Weights of a small contrastive image-text model: encoder depths [2, 3, 4, 2], 195000 training examples.
Rows from block 2 of the text encoder of a small contrastive image-text model, named by matrix and row number. Rows with one number belong to one neuron. Each number is 50 + 12 x the weight over its row's rms, rounded and kept within 0 to 99. All counts start at 0. After the name is the row's rms in percent of the matrix's.
After each neuron's rows are labels from the 100 texts, of 14848, where the neuron reaches its highest value: "fires on" is the input token at the peak. Only what is clearly more common there than usual is listed. The data: made-up waving flags. In brackets: how many of the 100, against the usual share in percent.
# fc1: MLP up (text_encoder.blocks.2.mlp.fc1.weight, 1536x256), inputs 86-171
# fc2: MLP down (text_encoder.blocks.2.mlp.fc2.weight, 256x1536, transposed), outputs 86-171

fc1.336 100:55 24 64 52 65 32 43 48 43 75 39 50 51 46 47 65 50 27 53 46 66 43 54 47 55 25 64 43 35 50 55 27 63 51 51 44 23 31 65 29 29 56 38 74 45 46 53 46 44 54 55 45 56 51 17 32 61 74 27 57 45 50 54 47 41 65 32 58 47 54 63 52 50 59 30 34 62 46 57 58 57 51 36 61 50 34
fc2.336 102:43 51 59 31 55 71 50 40 60 55 42 66 61 68 51 39 43 29 56 50 61 74 59 69 59 46 46 55 41 57 37 34 22 66 31 40 63 53 35 61 35 32 51 50 65 87 45 41 47 68 61 53 50 66 48 38 60 27 53 40 49 45 54 71 49 54 44 40 56 28 46 51 44 47 44 60 69 64 47 44 68 56 53 59 60 49
fires on: "orange" (81 vs 1.7); "brown" (9 vs 1.7)

fc1.87 097:30 63 45 51 43 55 80 48 62 72 64 60 54 52 47 36 59 41 41 61 65 62 44 49 58 52 55 41 48 39 44 49 61 19 47 46 47 47 39 82 58 58 60 50 49 55 44 39 69 42 33 61 52 70 42 61 45 42 60 54 57 27 64 42 34 64 58 51 48 58 55 49 65 51 45 28 33 35 43 66 53 52 35 57 66 79
fc2.87 093:52 48 57 53 48 64 53 62 50 51 43 25 52 49 71 54 53 50 50 51 75 53 52 36 36 39 56 47 61 51 32 35 46 23 73 62 58 57 47 54 62 42 64 43 56 61 61 56 44 54 65 51 55 47 55 46 42 43 43 37 50 54 56 48 60 35 48 59 59 64 55 25 79 47 53 43 45 29 43 70 53 50 70 63 39 46
fires on: "brown" (50 vs 1.7); "and" (49 vs 7.1)

fc1.182 098:48 39 44 62 47 41 58 60 34 52 54 54 36 47 52 56 27 62 26 70 59 47 62 56 55 37 41 60 35 49 60 55 24 41 25 58 45 42 45 60 28 41 52 46 70 58 35 77 70 54 62 25 78 35 49 32 41 59 54 53 45 47 58 33 46 68 48 66 56 53 57 48 36 55 29 41 72 59 47 48 46 39 40 67 50 58
fc2.182 102:49 40 49 68 34 46 37 42 63 51 58 44 77 61 48 42 32 45 48 57 48 42 46 56 29 45 54 59 72 24 43 35 57 53 21 60 52 48 61 39 45 72 25 45 47 48 59 25 39 43 35 73 61 63 60 46 50 40 55 54 51 67 53 47 72 40 51 37 31 47 36 43 58 68 41 42 26 48 51 49 64 60 65 39 48 40
fires on: "brown" (54 vs 1.7); "<end>" (24 vs 7.6)

fc1.564 095:45 52 42 56 60 37 41 71 58 49 33 49 61 35 28 43 53 41 46 34 58 13 49 57 61 54 44 72 78 55 42 25 40 37 64 60 56 40 59 53 62 57 41 64 42 59 51 51 71 64 45 34 57 61 33 45 47 43 47 57 44 54 79 55 37 48 44 68 60 45 41 43 47 62 45 55 66 27 52 64 57 54 46 38 58 11
fc2.564 104:40 59 84 66 53 59 43 34 57 55 57 43 47 37 38 46 57 57 52 47 63 58 57 54 67 38 55 67 51 67 52 45 63 36 47 69 32 59 59 45 50 44 38 48 41 46 36 57 63 53 56 47 39 53 44 46 39 47 67 40 34 23 50 51 71 51 61 62 56 41 53 48 40 62 48 48 55 27 66 46 57 33 54 46 61 65
fires on: "orange" (100 vs 1.7)

fc1.68 108:56 48 50 60 61 48 55 36 30 48 40 56 51 35 25 54 62 50 48 45 59 62 56 66 47 59 46 56 64 42 51 61 76 53 41 48 57 62 32 24 64 53 38 49 74 55 83 44 45 32 44 79 45 39 55 54 68 52 59 26 32 53 34 54 44 46 56 22 47 68 43 46 59 32 69 59 58 42 45 61 45 34 66 61 82 53
fc2.68 103:45 66 53 57 73 52 68 74 56 27 57 40 34 55 45 59 63 56 66 56 73 54 59 59 58 29 58 41 54 54 48 42 48 42 48 37 46 46 72 57 67 50 53 47 43 64 66 35 55 22 51 48 37 58 34 55 43 61 32 35 35 53 45 51 58 42 47 66 54 56 32 57 41 66 28 60 62 80 53 54 67 53 63 53 41 56
fires on: "and" (86 vs 7.1)

fc1.82 103:58 72 76 44 38 55 59 35 48 28 60 60 45 44 69 26 64 44 50 50 55 37 30 52 43 65 61 55 58 44 47 50 50 69 62 48 38 61 60 52 60 47 58 57 72 29 44 45 52 40 63 45 50 44 45 69 38 47 37 50 43 23 57 11 45 54 36 60 41 44 41 39 52 60 58 39 52 60 55 61 46 64 42 44 32 31
fc2.82 097:47 56 54 36 41 43 32 55 51 61 52 50 47 49 30 27 60 33 49 42 63 55 39 62 43 42 51 54 33 65 60 58 37 64 42 43 52 49 52 33 53 57 33 54 37 52 43 56 60 42 53 28 43 54 53 85 35 53 43 39 78 37 70 58 40 56 50 56 47 70 38 39 26 58 55 52 36 34 48 59 56 62 42 29 57 52
fires on: "pink" (96 vs 1.7)

fc1.685 102:47 30 53 50 46 49 74 32 32 51 43 73 45 32 42 36 42 47 67 45 25 36 45 48 60 40 36 58 35 50 37 58 56 42 50 43 24 49 31 54 22 66 38 52 56 36 39 46 33 56 56 62 50 55 70 56 46 36 66 57 29 57 53 35 27 72 54 41 57 38 47 43 52 40 62 35 51 61 33 32 46 69 49 41 56 62
fc2.685 101:57 57 51 51 62 39 67 35 43 56 43 60 59 49 35 45 61 50 37 45 61 59 43 36 35 44 44 56 49 63 55 51 41 40 38 51 54 44 43 75 44 66 48 44 72 38 53 51 56 21 47 86 92 30 59 65 55 10 36 41 53 60 39 20 43 51 51 62 48 56 52 44 64 56 43 66 44 50 53 65 75 58 47 53 42 54
fires on: "white" (94 vs 1.7)

fc1.419 102:61 43 34 52 31 60 51 65 44 56 39 28 41 50 33 61 38 43 46 57 49 56 38 49 18 58 52 45 63 54 55 45 41 38 22 60 52 68 42 48 44 53 60 62 62 44 70 26 55 41 40 41 53 63 41 63 45 59 55 21 48 37 30 77 68 70 34 49 49 68 51 40 35 40 59 73 34 63 39 58 74 46 53 41 60 61
fc2.419 099:55 46 75 37 31 36 45 59 59 51 53 64 56 34 46 23 56 74 44 61 49 58 63 66 42 63 57 47 57 49 60 32 27 75 53 61 49 46 64 67 44 36 53 50 34 37 55 58 46 55 56 53 55 54 35 48 61 67 58 54 50 39 43 35 62 45 25 28 49 42 52 59 39 56 38 51 62 44 38 48 62 53 68 41 48 49
fires on: "teal" (96 vs 1.8)

fc1.652 105:36 35 42 67 81 49 36 51 48 52 35 52 44 34 54 52 69 37 63 43 53 59 43 49 29 41 53 40 63 47 73 48 56 49 41 52 62 61 55 29 46 38 61 32 27 64 47 51 49 44 39 41 41 45 39 58 39 64 48 43 37 55 40 58 59 43 43 23 37 63 61 34 59 64 55 50 63 52 51 45 45 49 78 68 58 39
fc2.652 101:60 47 50 47 61 73 58 42 58 44 65 40 31 60 58 58 50 62 32 34 39 52 49 60 76 54 57 33 48 72 56 41 30 37 60 39 41 52 70 42 28 50 53 19 56 54 41 48 61 50 37 43 68 51 75 63 70 49 33 56 41 58 56 42 49 47 48 63 42 69 47 72 41 42 41 41 67 54 41 47 61 56 50 53 71 41
fires on: "white" (42 vs 1.7); "and" (32 vs 7.1); "red" (17 vs 1.7)

fc1.678 105:34 34 51 45 41 47 58 64 62 66 51 45 59 45 33 40 74 46 43 76 72 48 47 61 73 49 55 56 64 33 51 44 44 56 46 58 59 51 45 64 52 56 54 49 35 54 58 54 56 32 48 68 44 58 59 48 48 54 70 23 50 59 53 40 55 61 23 41 28 52 34 50 55 70 48 55 14 56 59 52 52 61 53 54 62 52
fc2.678 094:54 44 52 59 24 30 42 52 41 42 50 33 49 39 58 66 61 70 42 51 38 73 69 48 65 38 47 35 43 42 41 48 45 48 41 40 32 64 62 63 34 54 37 69 61 58 49 53 64 15 42 37 33 72 57 57 62 46 67 65 37 33 48 44 51 37 35 56 40 49 63 47 78 51 64 49 55 43 58 69 22 51 45 56 33 42
fires on: "pink" (71 vs 1.7); "yellow" (13 vs 1.7); "orange" (10 vs 1.7)

fc1.309 101:51 49 48 56 54 32 43 35 30 34 55 68 43 41 66 60 53 42 34 48 56 73 47 65 67 56 54 30 48 44 42 54 56 58 48 37 60 36 49 51 46 42 35 52 75 62 35 47 53 58 43 40 35 50 53 38 72 52 37 52 64 56 62 63 25 75 55 57 50 40 31 38 39 54 45 54 44 67 52 42 50 59 47 59 66 43
fc2.309 103:58 44 38 52 48 53 49 59 53 45 30 55 25 58 41 48 58 61 68 25 62 54 46 44 67 52 43 77 74 59 61 60 37 43 45 40 61 52 65 56 52 46 38 20 44 55 56 51 43 61 70 72 51 24 56 49 58 47 29 54 49 53 33 33 52 41 32 55 54 45 64 41 48 64 47 45 52 48 67 38 67 47 51 43 73 52
fires on: "," (77 vs 21.1); "<end>" (23 vs 7.6)

fc1.322 102:51 56 51 38 39 64 37 24 54 48 42 50 55 75 31 61 54 44 47 42 48 32 35 47 59 37 62 39 50 76 42 39 48 64 54 57 80 51 76 38 42 68 46 39 61 46 49 41 31 39 50 55 51 51 37 47 51 29 53 45 44 26 46 34 51 43 36 74 56 58 65 53 60 51 78 56 58 46 31 51 90 54 54 60 47 45
fc2.322 107:74 49 37 59 66 40 50 65 44 53 53 45 53 45 63 62 44 25 37 40 44 47 46 48 45 53 61 42 52 27 35 72 27 37 42 47 55 65 55 43 54 49 18 68 62 62 41 39 51 57 25 53 67 43 40 64 47 44 57 48 42 53 39 48 37 34 63 59 40 54 58 58 48 74 54 67 62 63 52 43 24 51 52 50 49 47
fires on: "teal" (100 vs 1.8)

fc1.750 101:61 42 41 29 53 58 38 44 53 46 51 05 42 24 58 52 55 43 60 56 32 54 42 67 45 59 66 50 50 39 53 37 49 54 40 53 42 75 37 37 57 38 57 47 78 47 34 54 50 45 67 61 50 57 63 60 55 41 63 39 19 62 35 44 38 45 50 44 58 41 46 81 68 35 64 77 68 28 42 45 61 64 54 56 52 68
fc2.750 103:51 43 68 35 50 49 41 62 69 48 32 66 39 52 52 67 22 46 29 43 58 39 49 65 24 47 51 44 53 34 29 73 50 53 51 48 49 29 59 50 39 39 50 43 63 50 51 53 53 51 34 44 53 40 52 41 51 50 58 59 46 61 44 50 63 66 55 45 68 55 36 36 22 45 44 37 35 64 36 35 70 34 35 51 51 37
fires on: "and" (70 vs 7.1)

fc1.210 094:45 57 47 29 42 63 57 47 52 69 37 58 55 50 40 43 35 56 44 42 59 53 50 58 49 52 57 59 42 69 40 51 44 48 68 71 79 33 59 51 41 54 45 55 35 64 57 52 45 59 26 56 66 57 56 65 57 37 34 32 37 58 56 38 39 48 46 50 42 46 53 56 54 52 79 62 44 41 56 53 66 52 43 52 48 49
fc2.210 107:59 62 59 40 31 72 45 55 43 62 42 53 43 48 46 49 47 67 33 83 52 57 58 34 54 39 53 27 41 36 57 63 50 49 44 33 43 69 54 19 53 73 75 58 35 64 43 25 43 35 57 57 42 51 53 33 51 44 68 50 46 51 54 82 65 51 46 60 45 58 61 37 75 63 57 56 58 48 59 40 45 48 47 56 51 47
fires on: "pink" (85 vs 1.7); "yellow" (15 vs 1.7)

fc1.255 105:42 44 57 64 51 47 56 42 53 61 31 48 52 38 35 52 61 48 68 43 37 58 55 41 42 63 33 44 47 52 65 37 39 61 64 47 57 38 48 41 44 26 39 36 76 58 48 50 67 63 33 42 44 41 42 41 30 67 64 50 52 46 35 29 67 53 52 43 41 28 63 50 55 25 67 64 69 53 47 52 33 66 59 43 48 61
fc2.255 101:61 44 57 31 30 45 42 49 42 53 51 74 41 64 56 52 44 63 55 40 68 61 49 48 45 45 50 37 38 39 43 59 61 42 66 49 52 52 62 55 52 65 47 42 74 31 40 76 52 36 63 51 34 49 57 54 47 49 58 46 47 59 50 72 60 68 43 98 56 49 42 59 42 55 36 61 60 69 80 47 69 45 44 48 63 42
fires on: "," (61 vs 21.1); "pink" (21 vs 1.7); "<end>" (18 vs 7.6)

fc1.572 095:55 49 61 54 51 35 36 56 45 48 51 49 48 56 60 48 49 51 61 69 47 50 58 48 55 49 62 47 54 65 52 48 49 59 51 38 19 79 48 13 54 58 50 61 48 77 57 39 38 31 59 74 37 57 50 20 79 44 47 49 44 69 58 58 56 56 72 60 59 63 65 66 57 62 36 26 37 53 52 33 57 53 68 49 48 54
fc2.572 096:54 51 40 48 34 41 47 70 49 39 66 39 64 35 50 40 49 52 55 42 49 60 35 47 40 53 39 73 53 38 35 28 53 58 57 64 53 64 45 60 58 48 21 78 33 43 50 55 39 62 35 50 72 33 46 65 57 49 55 34 60 50 44 46 46 60 53 52 31 45 42 63 42 70 58 37 39 62 62 52 65 51 63 38 57 52
fires on: "white" (92 vs 1.7)

fc1.441 098:45 47 31 67 48 62 49 59 43 35 40 36 57 57 45 33 35 36 56 15 57 61 56 54 51 39 31 59 57 50 36 63 44 17 61 56 44 74 42 40 64 58 51 47 31 69 66 28 46 60 44 39 48 71 58 37 54 58 34 28 36 30 60 43 55 50 41 74 54 84 41 37 73 55 43 79 53 49 44 47 75 49 25 60 56 43
fc2.441 105:51 45 63 61 50 60 35 70 57 56 31 45 43 47 63 66 39 47 60 54 43 50 52 61 51 57 71 45 36 60 29 45 47 62 53 66 59 37 63 38 34 49 44 52 68 50 35 36 39 44 41 43 55 52 50 74 69 63 41 64 36 46 53 69 50 16 42 50 54 49 46 47 82 46 52 44 30 48 45 55 40 63 56 68 45 46
fires on: "teal" (66 vs 1.8); "and" (34 vs 7.1)

fc1.30 099:53 56 62 39 40 42 38 64 43 64 59 32 70 64 26 37 63 49 42 47 49 58 67 49 57 42 68 58 60 53 55 59 42 43 69 31 54 50 66 71 35 31 46 45 44 39 47 61 49 35 44 59 54 53 55 45 53 41 47 50 62 54 18 40 38 63 62 31 50 34 65 38 43 68 48 38 63 39 36 56 71 58 43 55 33 46
fc2.30 099:51 50 44 35 52 42 45 50 50 45 45 64 57 54 61 41 27 32 54 56 63 56 59 48 55 72 51 41 75 30 53 54 57 46 64 58 54 43 24 44 59 64 30 65 75 50 52 57 49 46 66 44 45 69 45 63 42 39 64 64 56 43 47 76 64 36 70 57 71 47 34 51 38 44 59 30 44 58 67 50 39 55 43 46 46 73
fires on: "pink" (66 vs 1.7)

fc1.96 090:67 42 64 51 62 62 35 44 51 68 33 40 41 20 31 35 73 39 29 80 78 64 45 53 57 56 52 76 44 49 56 29 45 38 52 62 52 43 79 38 51 63 62 53 58 50 57 61 74 64 44 47 34 35 33 53 45 61 50 53 57 51 36 65 54 53 70 47 67 73 60 50 38 53 45 50 48 61 59 65 43 25 63 44 61 45
fc2.96 102:53 57 66 36 40 62 52 55 28 49 50 75 57 44 30 56 45 26 48 54 52 42 27 46 44 57 45 57 47 62 55 63 45 44 30 33 46 47 57 54 40 24 43 50 61 70 40 39 43 61 51 44 52 49 43 50 45 58 46 76 49 65 47 38 42 56 43 79 35 60 47 50 55 44 50 47 43 69 54 50 69 52 79 63 47 28
fires on: "brown" (79 vs 1.7); "<end>" (17 vs 7.6)

fc1.655 105:51 54 51 69 45 65 54 34 43 43 47 41 45 50 47 76 39 69 74 69 59 52 35 49 35 28 50 37 82 48 54 50 75 55 70 75 42 24 49 46 39 52 55 57 70 42 47 31 54 50 38 44 43 34 48 49 51 64 45 38 49 63 50 50 52 61 46 42 48 73 42 44 55 46 33 54 19 50 34 50 45 62 87 50 41 77
fc2.655 102:60 60 46 60 41 43 45 42 48 53 57 66 60 40 53 21 46 56 55 37 69 49 47 61 66 44 80 61 45 50 37 65 46 44 44 77 39 44 42 37 40 61 54 51 52 50 58 54 44 37 60 44 46 60 73 26 57 39 44 46 69 55 55 65 53 51 34 64 51 76 63 44 65 38 64 42 56 52 45 63 67 51 51 58 38 71
fires on: "brown" (82 vs 1.7)

fc1.545 098:60 62 60 38 50 68 47 69 45 41 41 52 39 66 73 56 44 52 62 48 56 63 48 52 72 44 37 51 48 34 55 57 35 56 39 66 54 49 47 57 47 61 35 36 42 56 33 23 42 63 21 53 64 53 31 54 42 43 37 49 32 58 78 74 58 57 43 67 32 47 45 45 52 54 60 47 50 68 25 31 52 61 34 67 74 41
fc2.545 102:37 40 53 53 54 55 70 39 62 47 39 68 61 46 64 58 52 62 44 70 68 39 54 53 32 48 32 56 40 63 52 70 57 46 41 66 22 63 43 51 16 55 47 41 38 58 49 57 57 34 49 71 45 57 17 49 58 51 40 47 54 40 59 53 36 34 63 49 60 54 45 21 51 15 74 48 58 50 40 56 38 70 35 58 35 44
fires on: "teal" (100 vs 1.8)

fc1.190 097:46 57 63 47 65 59 61 51 29 32 56 68 63 43 61 48 70 48 47 63 49 81 50 56 50 64 54 64 56 49 57 40 41 60 59 51 58 75 61 37 56 25 54 43 64 67 53 57 14 42 31 56 64 46 60 50 34 55 56 58 60 49 42 38 15 68 50 53 42 61 59 38 54 59 31 58 33 50 45 47 68 40 46 42 68 46
fc2.190 100:63 43 56 57 44 69 46 57 69 51 30 50 63 72 60 53 45 65 47 46 44 52 62 60 43 56 65 39 64 60 44 57 54 59 37 54 57 50 60 59 44 77 74 42 61 50 41 76 23 24 36 30 38 31 54 55 54 45 30 63 45 68 34 57 48 68 49 50 34 79 30 48 71 41 34 27 48 53 52 43 70 55 71 42 69 67
fires on: "pink" (96 vs 1.7)

fc1.14 103:60 50 64 56 69 63 60 58 55 50 57 64 45 59 40 41 53 62 43 68 41 53 40 68 52 53 49 36 36 41 38 56 63 45 45 30 38 49 70 61 60 65 61 41 73 41 62 81 49 68 62 68 26 47 47 50 43 45 60 63 31 73 48 46 40 65 41 54 28 62 29 31 51 62 62 61 48 44 26 46 45 44 51 42 39 48
fc2.14 095:43 59 52 66 42 48 51 42 46 82 36 46 21 58 43 59 51 39 32 23 57 50 48 61 56 52 30 36 68 24 47 32 61 57 66 28 32 45 49 49 47 48 20 75 50 45 57 73 54 66 29 50 41 67 51 62 66 48 52 68 59 34 48 58 58 52 48 47 61 54 38 55 31 57 40 51 59 49 35 60 66 44 50 52 39 43
fires on: "orange" (100 vs 1.7)

fc1.404 108:39 65 39 44 55 38 47 51 39 38 45 48 60 31 35 63 38 54 54 68 53 74 66 44 55 45 54 57 43 42 55 65 47 60 48 37 62 43 50 68 32 75 48 40 63 40 50 34 50 58 49 34 44 32 39 69 47 49 56 55 44 53 53 47 51 61 58 58 46 45 43 54 46 66 87 49 49 48 53 51 27 42 58 41 50 45
fc2.404 101:53 25 54 64 52 44 68 65 54 65 58 51 70 20 35 57 45 54 40 40 51 69 32 59 51 46 62 50 47 41 47 42 40 38 40 67 55 48 44 48 48 41 59 53 55 43 42 55 69 33 58 44 39 77 69 45 49 37 40 50 49 61 45 43 21 49 69 43 44 40 44 51 40 47 60 33 61 48 64 39 63 84 57 58 55 60
fires on: "white" (94 vs 1.7)

fc1.568 103:58 65 43 55 64 40 46 30 61 39 41 48 41 57 56 42 33 43 58 47 68 43 40 35 67 48 30 29 49 50 46 38 32 28 40 46 54 65 45 56 51 45 56 59 60 51 55 45 51 41 44 50 45 48 38 50 23 40 31 40 47 43 75 55 38 41 54 50 24 60 43 38 60 57 46 44 66 50 41 45 32 59 55 32 57 41
fc2.568 104:45 40 45 55 56 55 45 63 24 58 53 80 41 57 42 48 45 42 48 52 49 49 52 62 50 53 77 48 45 64 31 59 62 36 53 69 42 51 27 44 45 61 48 41 47 46 55 43 60 67 69 46 49 53 44 47 46 68 29 59 51 60 36 44 45 47 41 55 43 63 40 65 51 51 24 58 42 62 47 36 48 45 58 71 78 66
fires on: "pink" (100 vs 1.7)

fc1.563 099:46 41 48 70 38 46 38 34 52 40 54 29 55 40 39 37 52 55 58 48 41 50 64 63 56 65 62 52 51 64 52 61 40 33 47 39 53 62 48 40 60 42 49 44 44 39 63 68 54 24 62 71 55 52 40 66 48 32 62 56 56 63 66 52 62 39 77 62 45 43 41 66 57 54 51 75 56 47 62 45 46 67 38 19 42 38
fc2.563 099:69 59 56 56 44 56 39 44 43 49 32 62 53 58 40 54 42 63 62 27 52 52 42 60 58 58 40 49 62 55 57 57 51 51 63 40 57 59 51 67 33 28 52 48 52 43 48 66 39 73 48 44 77 55 46 67 44 35 62 57 62 47 72 52 49 32 42 62 44 52 57 51 45 53 46 37 44 47 37 62 49 39 58 44 70 72
fires on: "orange" (97 vs 1.7)

fc1.59 096:61 52 43 39 40 51 37 48 59 71 49 42 81 46 30 47 52 58 67 58 47 45 49 60 75 47 36 65 56 57 40 49 47 55 72 46 56 39 62 54 69 40 42 53 44 17 48 61 59 44 57 38 43 53 57 30 38 33 41 48 43 41 51 73 70 56 49 36 32 21 48 53 44 56 41 45 41 54 49 33 67 55 55 32 59 37
fc2.59 101:51 50 45 46 60 86 43 40 41 58 34 56 40 64 47 69 63 51 71 66 68 64 50 47 67 63 53 62 68 62 49 66 57 40 39 50 44 51 49 42 28 64 56 51 59 54 52 63 54 49 73 49 39 36 62 41 34 48 60 46 37 35 28 64 52 58 46 22 40 64 60 44 66 70 45 52 70 53 42 56 61 61 68 51 68 40
fires on: "orange" (84 vs 1.7); "pink" (16 vs 1.7)

fc1.588 105:67 38 50 50 57 50 63 56 30 50 40 48 73 59 46 32 58 48 57 66 69 44 58 63 29 46 49 53 36 64 54 69 44 40 40 62 31 62 42 55 59 64 42 26 45 35 45 62 55 30 36 53 54 40 59 53 40 70 48 48 24 51 38 31 43 43 63 42 62 49 44 77 62 39 60 47 40 65 46 33 40 54 42 66 35 68
fc2.588 099:34 38 70 57 28 46 68 39 50 53 54 70 41 46 55 30 32 44 51 58 51 45 45 53 61 76 78 54 45 74 64 54 67 37 45 44 70 63 69 61 54 57 49 35 64 57 52 37 56 50 56 58 57 39 67 65 36 49 30 42 47 43 43 45 47 62 52 52 29 41 38 66 31 63 27 76 62 75 35 20 70 45 53 51 53 45
fires on: "," (57 vs 21.1); "<end>" (41 vs 7.6)

fc1.705 100:53 47 57 39 43 50 50 51 68 47 52 60 43 60 37 42 46 46 31 75 59 67 66 34 26 46 57 56 49 53 42 30 54 36 37 72 56 59 68 53 54 28 72 48 62 52 51 49 48 52 56 58 41 66 39 68 54 64 43 40 65 56 44 24 54 59 62 61 55 47 47 33 44 28 45 60 44 40 68 57 54 60 56 49 54 62
fc2.705 105:50 52 47 52 22 48 56 56 34 60 38 44 37 56 37 50 63 53 47 45 56 34 48 40 51 29 20 45 47 38 47 53 21 50 47 37 50 29 71 52 51 28 62 57 33 53 44 51 62 74 66 49 30 66 45 50 59 37 58 43 53 60 46 53 34 49 29 37 58 24 21 49 41 55 54 66 65 57 61 50 62 45 57 21 43 66
fires on: "orange" (81 vs 1.7); "pink" (19 vs 1.7)

fc1.15 104:36 57 53 64 48 54 70 58 52 65 64 62 70 54 41 42 42 56 29 44 40 64 71 36 41 60 60 62 45 59 43 50 50 62 57 48 53 68 73 60 53 70 57 51 68 52 53 53 65 58 54 34 53 42 31 43 41 40 65 58 60 42 34 55 31 53 36 41 54 63 49 61 28 54 31 57 41 37 74 67 58 41 68 67 46 41
fc2.15 104:46 53 33 55 57 55 35 41 45 57 55 53 80 50 54 56 71 36 50 36 46 52 32 59 43 36 42 59 54 45 60 41 33 64 48 48 57 46 56 41 34 58 50 39 33 61 34 50 26 57 82 52 68 24 58 72 75 52 35 37 49 42 60 37 33 41 44 37 22 53 43 64 66 60 38 42 33 60 31 52 57 56 50 40 73 38
fires on: "brown" (54 vs 1.7); "red" (22 vs 1.7); "purple" (8 vs 1.7)

fc1.411 099:25 57 41 59 50 59 36 27 32 45 68 49 37 35 42 41 30 55 46 49 58 43 82 49 39 57 45 50 44 66 50 49 40 45 41 30 49 44 27 47 57 59 49 40 38 60 57 34 22 62 34 55 45 54 39 60 58 55 44 45 53 70 25 64 51 66 59 73 51 54 49 52 53 34 61 35 33 57 48 31 55 37 44 48 47 57
fc2.411 106:84 55 77 36 45 54 52 56 45 42 41 27 54 42 41 62 48 51 49 51 52 48 62 70 47 53 49 50 42 46 38 28 62 45 58 66 62 42 47 36 39 52 61 67 70 44 45 57 86 70 30 73 58 35 75 44 62 46 56 48 26 49 40 53 48 48 53 52 55 53 54 60 77 55 66 65 58 48 66 54 51 44 32 49 45 45
fires on: "teal" (100 vs 1.8)

fc1.16 109:77 39 42 72 61 42 68 56 58 71 39 53 44 61 55 19 44 62 39 40 44 57 58 51 72 44 54 61 38 30 32 38 44 53 45 49 64 55 65 37 42 41 53 43 39 46 40 55 41 35 37 58 52 43 39 35 51 43 44 59 42 58 46 50 64 51 55 45 24 50 37 35 54 50 41 67 42 50 61 39 45 33 59 46 32 45
fc2.16 098:48 44 37 79 38 69 53 37 49 49 61 41 47 51 57 37 40 41 52 65 56 55 38 64 51 45 87 66 72 58 40 49 31 42 50 49 48 57 35 48 69 46 60 57 42 55 49 51 36 34 33 40 43 47 51 54 55 59 48 42 56 63 64 47 43 37 65 44 39 66 48 43 69 50 59 58 65 46 47 43 26 55 43 48 52 62
fires on: "white" (93 vs 1.7); "green" (7 vs 1.7)

fc1.85 103:57 31 63 41 48 62 63 47 71 52 56 40 64 47 41 62 61 25 59 59 46 27 43 57 72 30 54 44 57 56 55 59 53 53 62 72 65 54 54 33 54 62 48 32 62 41 56 38 59 52 53 62 44 42 68 46 42 25 63 57 65 55 34 51 52 52 21 34 41 50 26 43 49 47 44 67 34 39 47 42 58 68 43 23 48 66
fc2.85 105:67 59 62 42 45 27 21 44 55 46 67 40 56 41 37 51 63 41 61 59 60 58 53 63 32 53 55 36 68 44 43 23 36 70 45 33 68 67 70 51 42 55 38 43 43 56 44 49 39 22 44 51 58 52 54 51 44 51 51 40 71 47 54 37 35 40 51 52 49 69 54 53 67 73 59 61 59 46 36 58 71 44 45 57 34 61
fires on: "pink" (100 vs 1.7)

fc1.281 110:46 45 56 37 50 51 54 52 36 59 55 46 76 54 69 66 57 46 60 57 52 42 49 39 62 57 47 42 36 52 51 60 65 25 58 55 44 44 57 42 57 35 56 55 54 67 55 55 50 67 65 48 44 57 35 37 58 69 42 54 53 46 30 55 54 74 70 55 29 50 70 49 55 54 42 46 65 41 58 61 51 30 57 53 39 39
fc2.281 094:53 63 43 41 48 57 45 54 41 57 47 46 41 49 34 17 30 46 57 65 55 38 56 63 51 53 56 74 32 57 44 41 51 60 38 50 54 66 62 50 54 48 58 49 32 49 41 46 58 30 40 52 18 51 56 49 42 35 44 60 70 76 43 42 50 61 50 74 72 44 51 73 49 44 41 56 42 70 47 40 47 49 61 59 58 68
fires on: "and" (39 vs 7.1); "orange" (28 vs 1.7)

fc1.612 099:47 46 72 65 63 48 57 42 45 54 46 33 44 37 51 61 75 67 63 77 50 48 50 35 44 68 51 40 56 47 54 42 43 51 49 57 42 62 47 44 53 46 66 36 40 62 61 58 57 65 52 47 50 45 42 45 67 48 52 50 42 75 38 54 55 67 65 45 52 49 60 51 53 32 54 55 42 48 53 62 40 45 57 40 32 51
fc2.612 094:51 49 84 51 58 49 44 35 36 19 39 58 51 52 44 50 56 55 55 54 51 42 41 29 55 53 58 56 72 56 42 55 48 46 32 38 64 51 54 50 55 29 65 43 44 27 62 61 47 33 54 61 29 38 54 43 60 39 50 30 52 50 46 45 47 46 38 36 45 36 53 60 51 65 50 41 68 47 60 59 56 59 50 40 47 60
fires on: "white" (98 vs 1.7)

fc1.753 091:45 40 65 58 64 52 74 56 61 34 37 19 42 68 63 33 61 61 65 44 34 35 41 65 74 23 44 36 78 43 56 50 64 57 55 30 41 46 28 52 63 57 55 34 42 44 69 33 57 43 49 62 34 56 55 72 57 39 51 55 65 32 58 61 37 62 35 46 49 61 39 65 45 43 42 40 26 62 45 40 35 72 45 58 52 79
fc2.753 110:40 73 56 50 29 49 47 59 48 40 38 47 54 60 51 38 38 36 53 70 62 44 46 50 70 45 66 45 44 62 29 44 46 08 56 44 49 41 47 37 40 46 50 53 66 56 61 38 51 51 51 39 48 70 61 28 37 57 32 28 66 39 59 29 31 62 33 54 44 67 52 57 40 41 65 30 49 45 52 77 57 34 46 41 47 25
fires on: "brown" (100 vs 1.7)